config.yaml
model: "contrastive audio-text model"
input: "log_mel"
encoder_mlp_ratio: 6
text_encoder_causal: false
text_encoder_positions: "sincos"
steps: 10000
final_lr_fraction: 0
Rows from block 2 of the text encoder, named by matrix and row number. Rows with one number belong to one neuron. Each number is 128 + 32 x the weight over the matrix's rms, rounded and kept within 0 to 255. All counts start at 0. Numbers have three digits each.
# gate: MLP gate (text_encoder.blocks.2.mlp.gate.weight, 672x256), inputs 96-127
# fc1: MLP up (text_encoder.blocks.2.mlp.fc1.weight, 672x256), inputs 96-127
# fc2: MLP down (text_encoder.blocks.2.mlp.fc2.weight, 256x672, transposed), outputs 96-127
gate.310:117159115118107138104129123113139096091092099161127117134130135143101142134130088112120118170137
fc1.310:115125105121114158125127149134129120100169140107134126143121100167120166096119140140118154124110
fc2.310:132149138106148136127108133140143099128117132169145104159117169097136159112105092111114141108123
gate.311:198152162078156132146100165031142158112188109052181142071107141075100146106142072171094080076051
fc1.311:142134203139131113104191193143116108212157136068087174095130085136081132095109094079153142159185
fc2.311:234113132102141092214124158065116154056204228211146142093117112148148165166128094101136163032099
gate.312:127108130123123067115111137121153119126109153150098146123110127170112109151096147147103141144100
fc1.312:127138109125144140119143149143133114138150122107151135137144142142090159146121075139138116130132
fc2.312:150119136146136116159139133115155126116150115119115122130088140113119170147146114156114117121123
gate.313:129134130132126125123128131128135134129129119125129131126129127126125126127137116131130125132131
fc1.313:129124130126128135132133133131127130128128133125126128132133126130133132132126131122131134128126
fc2.313:136133135130128131130131127123133129132126126124125129124131128129129133122127127123129132131126
gate.314:127142134127140127158067154117169109098159124100153098119152123142169059118125158125138119173123
fc1.314:126125137137151121109107097124153127155124139108074106135139132158117143105124120074119112152106
fc2.314:136110107103118127121089115105128165142117162141138130124160105098129130167127156086123115141106
gate.315:190120075089156085183135181087086107136123115195149139091121157108196161051141151118085086094090
fc1.315:134255130141130182056099089116104107172068133096100185154149132148087097199081137106235139213228
fc2.315:214016068078220156163138132110138181174155143173183082054152153151080151139148119141154108120090
gate.316:130149125137135120138140106144116108135152139130101110143132142139090156120096143108138121139129
fc1.316:124144130144141120126129130131144131144119135131113101120135134143111104104105140140135119153123
fc2.316:083117117152127126136149155106117134120136113138121105109114124146138126117137125115114116123140
gate.317:141171097161150186088105158140127180079097155084126088158160159155132157143172110108098098082117
fc1.317:080112193159059106222078082082147154157181055118137109169112135187116199150153090136143170125109
fc2.317:146077100104126134156095173199225116157127131135202182186212100101172174087022206076156132216144
gate.318:174187135159142100124183105143114127177103125077096084169122142093153142114096136114119118085094
fc1.318:077149070124106141084070147107133102111089103099133111107148087088101135120135147135169090120164
fc2.318:157130142108114191067111098155154122121134166109165145151083123081070146131169112168106145143109
gate.319:092060185134124057144157113073217110105165161143131052179161210183163173128093110114121162097169
fc1.319:119172169196229042143150103084172148133136158119071091174145166108108158198103137126158172195134
fc2.319:138080010161156207188120189078138087148078105124094132060204129051055128131208002220090112113108
gate.320:124073192143110175165127125145095237175165158176133136065142128171248026083200071127116083137155
fc1.320:089121159219179148166139082125099165165159126180147123066134103144108137079150139117178091105187
fc2.320:131142109110124082132183203123082163122188151036153182165187168134106107111083097103204123141167
gate.321:142143130090112155138158156127104102111124135177166165116143145153075108150187168094185146166052
fc1.321:141170100120117116148127097114157093107079071116139154120179142140098131174172111137169096193095
fc2.321:101153145121103107092120112172129190193074115185129124152110122106145179164140084161091120095149
gate.322:117131164127099124145115161142081151130118122124118131120113089142121156108174133127120149169136
fc1.322:093103148135137073128103123164123137150110109159108069094111152116104147145192130116126131114127
fc2.322:146137116116113137112102098097121067140096124118128147112135117146150107156149150128141098145087
gate.323:178167147132126091086155170128092166142158114183160114155190100117130158103078128127149114067073
fc1.323:080078089135132223131122071105115105100080108101120173063062181133161116180138159132116137166153
fc2.323:126143124093170115160195078109139118106166143118141170133085136150069107063096145086212181096122
gate.324:139103150150126088133127096081113155181095207114084179083147127090093174175158149047051157185165
fc1.324:139087086102161127241111133107140091106094131127205134125145096081121116072113171209142141079100
fc2.324:127060065075088231154095160069076114145142105102132093132084130127135091066136176124077162168136
gate.325:147077141138183113111119209112151116155124067072208147081099121068128167193112144144120099152112
fc1.325:093000202140217171115188167095162132155124190169069170130084087128109092084093082002153067094201
fc2.325:064165046077154114151186127172134141182089091085113187145138226123121087152095108155225192125070
gate.326:087128220133168143119129094140132172071140152095116080054165203140078076175139159065181148143107
fc1.326:076097171136115131153083078186163117137198115123067134162102106143149126158085088149100085155151
fc2.326:170118065088138114103159117117118183139111134125210123084185099112073139150118098129118143169124
gate.327:096105150127110089145130109114130145139135122107104120157124132146202090155139105113123107150160
fc1.327:129133131119172113140123126142128113120176163131122140097130093125163115134157146129142112124143
fc2.327:108126143095122133139135114125103138127135115091153153112111116140095177114136117105128165154133
gate.328:135097147123118117077103039183156133176199154164173174144177042172054155174000160181130141081105
fc1.328:201237125165157084159143141154066075111160148146152083143161132139179043141173134106109115170203
fc2.328:152156117052144124100135058189111107084118209011137000237221105086181165161127152133025033250147
gate.329:115088111160100118123107111146142110105133113103152060127085123120133138177137128123196142108167
fc1.329:133119129125160130145113134114129099142135131138120183115115117146091102116099136148086127160094
fc2.329:136144104156126129150113113139117133146090088103103153111154153105140143152127131136139130148161
gate.330:148083131126162134085102135128099108113175154137095128168100075135113131141102129139127055080083
fc1.330:067118097141125191134148128122112154131151150153062099149107125095087151160129093106120085129121
fc2.330:127093106088109124221129111109140115083182053132110084127114126065127158167131097108086167096134
gate.331:147141128136134158119126092152122152089110124096111119127121078101117146114115127112112153110140
fc1.331:143131089104122130098089099135115136145110103175118119198103137098115133120098117121113114154126
fc2.331:156102168139139140102152139157115113147135139166127103134106123138113171116174088157142107144117
gate.332:142140143135116155124142134157124130089135130156148091116161124104133105131162116145113098139105
fc1.332:141098085134116106142133158119117170148134103099108141143116137188117132141102137121124157114132
fc2.332:123139113124117145099103145104116105155177119128127099148122138121131125127124123114133127140132
gate.333:108089139143150121067129119189056138075167159056094118158107109076079132079105162167085143116101
fc1.333:178188142212155078116162091161198138109178089153186092137142138142118094136139149120186156134106
fc2.333:084152106107170074201154097153047187133098131137073106174115224195131113089093183189159215170120
gate.334:135121120134130121132167130131125138104145148103117098125109133139147134128106091105153110156129
fc1.334:146096127126115081137200115089145119132147145113118126121149131144149121111103121145159120130111
fc2.334:162156124134125138139116152119158131143118098116167129152109123111112135132147121129090133141138
gate.335:122087138113117109100103109094139068152124123093154138182156109183089145122089164136105115093126
fc1.335:086156112124144128108081149092150148126110107148154093144164146098162114093113133141115106109130
fc2.335:184134133119097133151141132144131103153151096129129121093158115121138118102110095117153115066140
gate.336:135111129148147112109122132122147105142163162133123087115141118123120150089143125144146156125130
fc1.336:129142118153129150154115099128155137122126101125140093112077107150142085121110123125123119121126
fc2.336:142142132136130141148128121134131136115123138154113144148109136136137125117154140113136126140107
gate.337:134116129162156130160137125154189109156102070137115181179139109102118119106045180167138145098126
fc1.337:146087104161137098098071133192155156156074154184134106074129112136079142159099168121113129127122
fc2.337:147134112169142151080099140110125199112157154173106106133102138058149173086104142171144093094213
gate.338:131158119148082081088097114133127147083081095128133141108133116062162152141150191176149100127133
fc1.338:122049143121141131100160174094144105160127115125105149100108155099172133134102106146161141137073
fc2.338:082164168042123138106111132150100130116123119102087089108061165146113117149073132087087094092138
gate.339:149174168026130077135136119158147088079126187102027126211144151106098147086136140218180135147168
fc1.339:151089116029095083202107175092084089147132171094044107150129072161112062116182188057152101218140
fc2.339:148094083137138145197160138044110118044128120131244204120059120132204163106067091145167172154157
gate.340:117197058109164047138107117174072093094168161156081115124173081107215084188188094086172137127118
fc1.340:145198067173104071132170134132132174088114115179106113098136073061098052156059150071146130116101
fc2.340:113156139136167126072168110123153119183129100121139193094096115165100109085123092208214234068150
gate.341:143174174156140101123234104148158113191137197144098073058178079142136086144159157118125036073194
fc1.341:198140118169183153085185115134083075137204156134105100055181091158077132134086144082113107100173
fc2.341:093144180188212162085173115127197166081090097148082134123122152120148128098090112192083142067183
gate.342:121131124132135137122127117127140114139126123124136116122140125126119138132138131128129125129124
fc1.342:141128132125133130134124124136125132121123139125131133131117142138139113118129107113134132132127
fc2.342:121132122135111130121133123136136117131145143142122118117123139129118130125110121133134130115114
gate.343:171201112133099161081117155181163205110092219150149072165135051212239108047198177124077083106155
fc1.343:158112133165170151117101137118175141177095100098128104106165162195128147202098110113139162119036
fc2.343:138176104186171099109119153127135173120151094097186107188133125117159161081072127063101197133107
gate.344:118129161158130031161166104051068117128122151192127066162089204140120123172102133134145126110174
fc1.344:147066103133173168121117181078153114113117100077087168106224050073131128196151065125093103140040
fc2.344:117132152123093109197065201177112106110123120123142129145106166080151126137147149130085116136175
gate.345:120050208065166143136114169111187173176153085088156109024142205065103125215099116201084106062096
fc1.345:113148238169079101137128090141097074149175176186104142121062047200122052132131170029097089083130
fc2.345:141193117089123078147190120168206182102099136153091082085170125113062197138057121081165162128112
gate.346:126148127101087154108130095116096116112102173157142179103159090122111064147080105139108124129130
fc1.346:121106144219079193172184086131129173121139131067131091083163106093145034030193126178107141132132
fc2.346:174137130118082066169151127131080090136086094141177141044164146066104117119123162106116147098172
gate.347:135099130172125095155152130119129126110138207163161104099123131124155079178129098154136120111072
fc1.347:133106155126118117091112143111151101142110098111097154114136077150105167154133136089166150151129
fc2.347:135119098124117116136193068155119151076188181179154097069100130086117176113074149126096174082124
gate.348:129131134128121138124131120132135146142128127115114122131122126134129129112135100128132135120129
fc1.348:134122124124129120122129135124136129130128125116121135130127126134126133124124110130132129114138
fc2.348:130125121127137122136113131126123120125117131127129113140136140128129128129115134128127128134135
gate.349:075156165122129142123117167225169078176073194160200103190187089179180094082184166069072151114161
fc1.349:095177162111159119101181075198129142134126052160057089145138191111199158177180141126084096029168
fc2.349:176106128129083152168066110106138205104112159106094216098133126053127083116116169114081202136057
gate.350:131123129132129113132126138126134135126138125118123120133124131128126132136114122139116135126124
fc1.350:127128131136123126131131132118130125135129131117132131127130113117132123125131140119123125133130
fc2.350:125133120132129141119127131130131125114138126134112129127125130126123136136128120131123123133132
gate.351:144117134118116106115119140123137129130129112132120129137113119135123121154121123137136121118134
fc1.351:130133132132115132117108121103137128117142125133126131123135118124126121148116119139135137112123
fc2.351:122120134128127127138128114127121127148121119138123129135124140121120130141135135097141111121133
gate.352:118142118096134150137139113132140132132128130112146140094116142130117134125136088157140162128134
fc1.352:140111141125129118117106139117133136118108123144106118157140146130128137115120143118131134120141
fc2.352:173142102168126119122160118109127141085122119121121139130119140104130120115142118149103131115128
gate.353:158121135120114127120148102119129130142114118109129136124144139128136110095126124146142114112119
fc1.353:157139149117125128103110133115129127119125139123131135111142148152121126113138133126137125105159
fc2.353:129095123108143125146122109114121131125127111126143118131129127111120125131115133134140132144125
gate.354:174079151106148179120157165103149080172081103183096089146077119102123176141128063107108103057118
fc1.354:093187125155147129115097116107139155115131186133149160146174104187042118174134134157163095114130
fc2.354:107130125144169099105118098117066117096136166147129158116138131114164089083109150114117163160134
gate.355:090165108190115114094183036028159122154185187189114060174131078196112126158148198139182142070150
fc1.355:203117175063214152151172158091150173139091156118109154053100094105118134145226107164166133074216
fc2.355:072237023117080132135075120124117131149170198129147140117196046063198220095182088081220077131132
gate.356:084116123085168184189057131116151078091160183169114102080090115149094110150150100129153117168109
fc1.356:145066127119076129114117037052045179135145118097123144119169130097119048121206102150145123088189
fc2.356:146111154080126130170174124191118066113116218099118145131065053192099202169090191043170156158121
gate.357:150163135177118110136129136140096111155120124119099173144138055170114164092119081111107147114185
fc1.357:136058100060128134147139136159204191070152151125164094095154136091120163194115079058117099154139
fc2.357:078139118138054057122068164133103113080143180133088080072170180112081180069127193123091103103163
gate.358:109100081096129139140195067094167154105076112125126124114126117154106057086157079182143098116118
fc1.358:188097075049126193132144062123098135111060097141199111122179162128090102048098127183114129176125
fc2.358:145000085115161090187127142180068100079129122225147086165141169178128168140084150101170127103119
gate.359:128104116140136137138124131121125122107127153131142129114123132136123142137127121140131143135127
fc1.359:136145123110124132114149130143130131107138156123118137121145133132121126138121129136121124122119
fc2.359:124120138131128125127099128126139113129127139143125112128132135137112117145125129144115102144129
gate.360:138146159119168143148123111125121114114122134118130128137145102121118114095137132129096123133131
fc1.360:131143129136123147150127129136148113163144119128117139116105149130130125131152130131133151130130
fc2.360:134126134116121133108112142137135132124124143124128122125124114126126129119133124127125142122119
gate.361:198098144129175123047117153078233145119085072124202128116187094163146105075104160129181169151099
fc1.361:140124198145137131149140151170136153063078149171104076176003119208095129200169136108233104103170
fc2.361:138110113147116153137075171128160085120104202205079187075132090133070090077150093096014194124062
gate.362:154114148114161178134109090162170111144129099169063161102210148152076168073152096078113139139162
fc1.362:155096100083038109057072138177137061139108116142003127115169128117109165142138135155096056155142
fc2.362:128091167163181149177128077163078167136097096144099078200179138123089067169144069032085109123138
gate.363:130126134126130133124135118121125139142119126127124124139133134125125132122124125124131130123124
fc1.363:131122139124132134123133117134122126126143128140131130134128133132133127119113127129123125119135
fc2.363:123128122114125131136129129114127140128132134132130127143130135130124134121125131121131143135120
gate.364:122130136124126136134112127128146142115120119143116126130134130126107123125120120139141129133133
fc1.364:128134129142124135133144128118125122126133138128121129137125125125136132127134136147129134122122
fc2.364:126132126129119137133123143132131130141117119142138126133118140126123136130113134117127123126119
gate.365:131079150052134126106118133121168070116130176173100071076160141129185142140098204108135103128106
fc1.365:049113068178084063125144111123119193117172156140133153200170129142180162152132109134087121076113
fc2.365:207121074174122100159178085143192148125122059144185121164130113148208122111114135147140139091147
gate.366:137129112143173159146120132120140126112123116165139118155140131115110134146146123137098128135147
fc1.366:127120126181167190115094150126120127126112122127100107132153159129140133148177152119123120141144
fc2.366:139139135127115111137126105139150163115103121108134120117123122147138140110129152139148132098119
gate.367:140130122124105126133150111112138126144137105106115137144127118127112133124129129147130132124127
fc1.367:135119137119156132118090158142123137133124136138127123110127115122132115131111133129122138144140
fc2.367:119130147138125145109131136104151132137101118123117117149138117110139132144125116117114123130127
gate.368:148106129093047139102131141143124126131106100086162112147088186161157158135144152174154096130130
fc1.368:139100094100096142118117136104115170108110056128109123113147148131147122163134157133117104154137
fc2.368:082106116160119159126150119174125127140163124110174139109163088087102105131160152067107198154125
gate.369:158149154135084187021088091095191071155157113083037104151198101114151185218117120043116134136203
fc1.369:108157169158033132057092084110141049080169135104105096140166186155107225191062106101111151152179
fc2.369:152103134094151112122165156160210098113156071111135182053122152121099123194131136118152060097161
gate.370:139119117149155141093142008145103078147116077057073114142136104146207107042155155160131105179132
fc1.370:172168116099156071178101083118155070093128181094149144135155041147169142058105115096116098103154
fc2.370:090115196207144192102106157123138132153162132133103168155077132166131151068087096133134163091139
gate.371:152109145118105135155109103116113142099113122097127115144088131133201104116187212119102172184178
fc1.371:160095172186129115150109116134119142125183122167121071134182096148127078206076069141093094146114
fc2.371:159071064121103121123177165073204152110118111062192160172096136093047145144169149081169165095155
gate.372:106127201194124090054171197220160136147159187047125136111088096156159144164089184134183125121105
fc1.372:137090040120132073191093074064150137102146099136075130149191114093079137140170096113091183107143
fc2.372:174179116125140133084086194126110102121173163101111148149085152221141062065169059111096086084177
gate.373:129128132133129130133131122126123125123120129129124125126130131120129126123127128128129135129124
fc1.373:125125132133134125130133122122130127124126126128127122128131140118130125129127128128132133134124
fc2.373:121121130130135120124134120128136121126128124127129127128130126137125127132129129130121126125118
gate.374:148104125133091123135099114147114119148143154146128129137117132119115143137112148125135108154131
fc1.374:151143102129126102126107131138102118128135173103134137133125184144121123152111130131131121113128
fc2.374:138114125114150106140139122137130138122130109152113164131121125114121139154124140143141121131131
gate.375:082112183171141138079185114073146151167183064106142104094060156214153106157109045055121183153093
fc1.375:055127179129134156112138128075139173231106065147089136095138137197062094099139104102141192165113
fc2.375:073084154121089032106131177103086081120160170179164108038200205090224182144164124142221133111069
gate.376:129126130148119146126147117140084117097119127121098109112135135112122161109107122118138122136106
fc1.376:130139132112140133134125129139161108168128135115154136137103135109158128150159127140129158139123
fc2.376:134161148137111160137112098153095147105114132142134115108106121112136126109127150134125103109130
gate.377:115140149140119122099125088143156134098133125136111116155096148151165125130122126087119133123135
fc1.377:119106126121148143160117168106101107158132111118123137115156106111130123115116149169120104137117
fc2.377:130133144148135119116149124121155101121141149116123107111116101148104161146125121143149143133130
gate.378:108150151153108053150134179161086162122175103107119099138144175159117139076085166062116118092121
fc1.378:075093237131091062120067177168099157143164127123098128114121145173139146152156060115181178085147
fc2.378:120136185118126110101130125098136088090136118123097125115077141078131082086123069077120102155107
gate.379:160135122139121135158147140117097107164087144124143116155114118121146116127093100120146134122123
fc1.379:143105144132111126118128099127157138160076134161136133126111126120132151132126115151143140091113
fc2.379:134139157145114124163115138106131082123105139131118129138120134127118135115106126121143146131163
gate.380:107168137126079106172108055170195168101165150133185101057108160174094174151110104155120140185080
fc1.380:082158149031025147207087137138134079180110123103159142110073090195081115179084069061079135049130
fc2.380:146195131112132076104119095125080160131141128137124169184065159080112115215145117130159166163112
gate.381:068101159129152101150183195110104197053088135090109183035144112143168076115062135133109073130145
fc1.381:067107064060132082042088063110137098166169141143119123129145126119064129119202122094121172131130
fc2.381:135157081039164105166139194046155186111104121157129061170149219163174160134085178175195151181082
gate.382:094109124136134126137134139119138119128114127124139135125126137133161099143109138110136121115119
fc1.382:127129089136132117133146146138159139138138118105141130121143156137114128131127153132134138145125
fc2.382:127123117170120133117126139140112146130137129147111137097127139138141104132144120125132126135112
gate.383:154111163135136135139137121118128135107135098127116120126139135134117118125139097118140133115143
fc1.383:133120120138134135140143110142134128133126133118130102121144121136111132114127115137147133144155
fc2.383:121130136141128137124097147118125117112107149143139153145104125117145118133106138103119124132123
gate.384:139106127113150098099110147096143133117129159136128123133125134119100148120126125119124125138124
fc1.384:139110105093152142133134119135136125098133119159104122121147137112120130134136141103135124130135
fc2.384:105131136125155105120131142120132111140154134137127132126102113114143089138155113146133133118137
gate.385:109105111058180098087132195096079134147082160028141163140107105226163181176137072197040052142105
fc1.385:165153139158086191136255051119091122183191139153074125055030147132028132000187071054216197068110
fc2.385:104137132086186082068111127088093140128139054123210126104113161245101090086114056061078133150151
gate.386:199137151129078136131085118168125121137117077166158138148191094106192172140133121138128132173125
fc1.386:159116151203086106125145130194128129152077101179130120161145125118136140134170125106130133132102
fc2.386:161135145136087102118129117151121187127051090147159142067196137112184155097091187143100172151167
gate.387:166081158088069111193111162108144171000104179166102088118087111181166146089122087055143170228125
fc1.387:086143102131183051052085123127142108197132199126142143097145110093033165189063121126160070015135
fc2.387:059162108126083140144135127102147139142119150083057102117107202044128117112130119085156189141104
gate.388:142178149066173083067099103162077171166148128080093158224164133194085096178140059140116039101153
fc1.388:140123125114115168121149132115161061070134249246079047074065136094167107199120176139105121080112
fc2.388:220147171087199179189105213120159107149131054108097096104187082179125133171178176075094099124034
gate.389:140132094137131141109135112134135123125128156147124150129146132129152132126138137128125121092116
fc1.389:137138102151147139111148109122131114149142139129121123119121133138134125125115126123121122118119
fc2.389:137139125127146115152135126124129130104103127127125122126126130122123143139159108123144121124133
gate.390:069126171142131080121182136136110128126135087147108092157164177155132110141119126118088162103105
fc1.390:131152156136122107151162108178143137143137097160049120182166124161124108150161133151138151137078
fc2.390:178193099118127234187091150133102115137177107138130151099057149134206129111087099137131171125175
gate.391:162177147138176099125145131105132054137101167083159085134072081117165139126093047120140164151154
fc1.391:104160098094175174147168124146165173143113089063171097106102070149102140111126109120152176134138
fc2.391:103128126165102110115163137141173162086147197141110136114173103131101124110118094062152153068073
gate.392:155154197052154196177081246061248169137157093208146137136159187122038029021075172111058151207126
fc1.392:140193203000043031084143159115121180145113087175074172103130094170053187173192099019104141137138
fc2.392:034204195136105172085201098123140077242113097168125151103123158067160108255081169092124109078162
gate.393:121123134117160147105164131116117136129131118125137122105131113149118139120149114143138113155135
fc1.393:140104143142146148134157132149108166125108164112121134145105125137127117125164099107151166113155
fc2.393:112129127134133105119130120103142133134125109140136125132148132153121138138102106120098136112128
gate.394:171205074123101171075062141124144151170169161111112181139168092134127083178126080198097051137112
fc1.394:138155080115101118013115092121147132084183173123107163203159120103080112108132093154137017185123
fc2.394:122139185201136152115059086077095091137080118083222108156101132149153105072150171198079164106235
gate.395:097125113130156129115178167152217131153124151048101144191130154208112174103078167114067136162208
fc1.395:181042171167181099135172136044111083147150116151093137127136020148112084074138120173119080199092
fc2.395:138123123088149121137136106167104061052182117156192117065063100084137179159162194121088152082140
gate.396:133133103128083161107133134159127109157133138126129114140120115132154080117136108133130137152129
fc1.396:151140162110155168146103108131145126098148094147122137153122107138105157119101146137117106125110
fc2.396:150133126162114153093110123099167106139131123110165115121128130113139091127158097127130120142146
gate.397:111109183172107097144157094229207095166139126204175188151240104252114116131134125255132091118171
fc1.397:126103137189084095164123132215181029093153102237232158094170099192162080162131117255095069106148
fc2.397:229117214063107089132150122066178247067066102119197211108027225203069082134097162155144184140152
gate.398:133118158157191135126156149133105125154135087097078158077090120108166108122079083172204100168151
fc1.398:139176129196161159155152126149106150156141109072082152101051142190136135129115163151182111138163
fc2.398:080148139111097114157159106047169152144103114132176117127153081132078162165148120079126162091091
gate.399:106124118136080098102139100194191179190087174129203181093135166118181103133004128093110095066093
fc1.399:120115095082076178123105120197157090214153147136142132081094132137149051112034182129124131093147
fc2.399:096156113200154095150193181193114125099065167105107112111080094119244079160127191131129174190106
gate.400:127061178092112120198139100044138050076096157177190150122143065095243152080057137133148077070107
fc1.400:145164195166088123127082118162122119190117174147181122178189141132092153146138117177086149145173
fc2.400:116114051110098160097121166136154165185107091127156133125118247145129128175156118082060074077151
gate.401:105155103119146074088108101176161109160154125167142120174136202129135147177066127114177087136219
fc1.401:097141116121132120119162077151126131174132107158083079119107136142169146156110166117157117152173
fc2.401:120120151100129107129105116084105135140171119122136135149127151135121122141104140145127147119113
gate.402:113122119135103116133145148119136138126138118124100139133143146133124147113115127133102126147141
fc1.402:136121133130157165129107114117128103136128124131143122134126102124131115145139116105151125105106
fc2.402:114134116129155163134142110121165134125106123127146101122142121118130096127146105075137146131104
gate.403:083135132156118151097145155141168104146127092162160170121156095069144082135113117138169113127129
fc1.403:114116093108157067125147147119108129124160110108160158196189174088135116106104107127165127074174
fc2.403:100187110131141147093124091169127134153128118108129114091076074147123149086065154139118136104149
gate.404:127090163102206067166189169068157066142147118123168138179078207205124158068124115094144036136043
fc1.404:141163108209035158131028169104142151117049090111141079165108079109135098102118127223165129103175
fc2.404:125171199133160179128110140162154066165035180139153108210170106103173120104134066084046125064157
gate.405:123159138119134136138155126120114106116128111108074145128154156143180112104131071136132138164114
fc1.405:125151149137131126122141159116124124112105120136104148118109151109138143117138105172150129144131
fc2.405:163068124136133154127200145144134128122098131161118112101091126146145160147120113063119137060120
gate.406:149149100124104066156093107161166107080195159097179153149092195109082159114131160041143121101113
fc1.406:147108081116185134102086166124096146118205084143184150161097151113112147116054103137182100158066
fc2.406:154174133168116092109204172086084130124117110140084113150152082131104146128135175068137132054093
gate.407:099111125122129146127173112123113114103129132131129147123145127127159130126131121131153122125165
fc1.407:129139096160136142147110147126104140099125133128116134097134127138113122116122124148133171136131
fc2.407:171121144126113142121153133131156129128145073130128113140117120109141136086109130130112105150131
gate.408:123134125132120131130127127130127124129126122126121130128121126126131126123125127127127129126125
fc1.408:119129126131128131127132125129122134130129131126130127126134131128124126127130121123129125132129
fc2.408:128128128127125124136129126129127128123125133131125127125128128129137129124128125131128132120125
gate.409:122146149132104034109127148113157115126167129153093154167075196077074131135121140134089123113071
fc1.409:136138182115076062144105129144134168108215144156124156148124123077081087058143130140058067077054
fc2.409:186133155087183148201170039067154143111140082080095094122145121178063103080089127087157116136145
gate.410:175054122129115149141017103058203137105137114203046104097185173087158113037155101092144176174147
fc1.410:177150108118122162172033085204174025102219100142124161127102169061105196033213171228144166213099
fc2.410:052212141156120050118111098094158135124076095084122062120112188062065153184067220149075069158117
gate.411:127177128133174137131147108135088165129126094119086153120168124120132110160136139114099123132128
fc1.411:115086111100094106135142157107172162100116168161151106105085113117132198101131127144137135132123
fc2.411:122117091169109108156109106146093129135144099121141157134156164127121128150089103108116089109152
gate.412:105119178140086091117168130125127151123112165119135076160075168109117117055097149100081069094167
fc1.412:100129134125078120155151098129155133127120110112065135116189104161202130089145123119122144110138
fc2.412:170086092126130151055153198094127145103170127113142121089105123131123130161120116164116127155096
gate.413:105108160127147196103091186118115076118096130167112127128140171137119115098088121132129087078098
fc1.413:139129154132165177073091153107091078138073147127138154087181136170121104133076157181151122115137
fc2.413:122109131140141132185181142148097152116132165155162144106120185169132103078143119132128078125123
gate.414:134136152097126095092145133058093170204191121075170093067188088091161122121170162165167154126127
fc1.414:061146083027011120080179191219159106100151080140173164105097174144109067083127234124123085135079
fc2.414:107112092145151141102039083127096177129070115152062097160057122180078093108093193116133153140061
gate.415:152165151176132176152131148156065224163164106124076102146128109201149147197156129104129089139139
fc1.415:196154127147164181144111185136056158122164110191070109139081167165132132151179187122071130125158
fc2.415:123105132225125143072207180095104161093105094146113141199105131131087080108067109123183155151117
gate.416:125127137136135132122109117123125118125123134116116119121125132131118128129111121141121124141129
fc1.416:128133143137135126119110123116133117107126124118128115136122139121114122121114126132125122139123
fc2.416:124123124122129131130127131137116122123128132124119138125125126131112141132121125118113128124127
gate.417:121128179161079127132119113154158137094152080106156088155130081117140189150172062173074133143153
fc1.417:107122159124194135118131121102122136130112171169146135129124134081082125112068178111058116087111
fc2.417:173150079077077093134119147132117148128104116130129087132147111155101145116128088116145120161142
gate.418:123105113219122160134119216159158169170149087091108097086167131131198119110090071095133179122150
fc1.418:130104129128104126113123146144161111173182107122155074102177145175187100137124127110177134091139
fc2.418:134127152182115129152097127189116096121169099138173099151074131119116150182097148184127094128143
gate.419:127125130128119117131124128145121137135141140125129130120127119120147113118134135120124137123129
fc1.419:129116122141129132126129130118113120137126148129121119130119129127136129125130128128137128138120
fc2.419:134130131132138119131129125136126126126135124131129140124131125129127135126120127124123123111129
gate.420:174109098078140121127161089113113149143092094122147099182150128158141130127135148128113153143148
fc1.420:114122125119110104123231064137103097151089145121160193106115149097146094078110100128144168126124
fc2.420:137155139146135129133191136066129167148110079135143076147099143135062115120131167177101116142127
gate.421:159126141100132099074107148127140147127101167124136132150121167113140091104167126170136115109110
fc1.421:158138182114134096126122140161114149087099173165143163169141131103156112156118114149144132102108
fc2.421:148114138135116103180156086123135096107089112086126135085135107196098116124185148109097137133117
gate.422:122105138134100096149161138109135114131102142113133139120158105128127116102114133110084111109124
fc1.422:113156156168119084128168112153121105101122094126149113118125108121119109125136135143158170126144
fc2.422:140110102099100096128123120131157148150151130194143129121129152122152143115104112159099149147122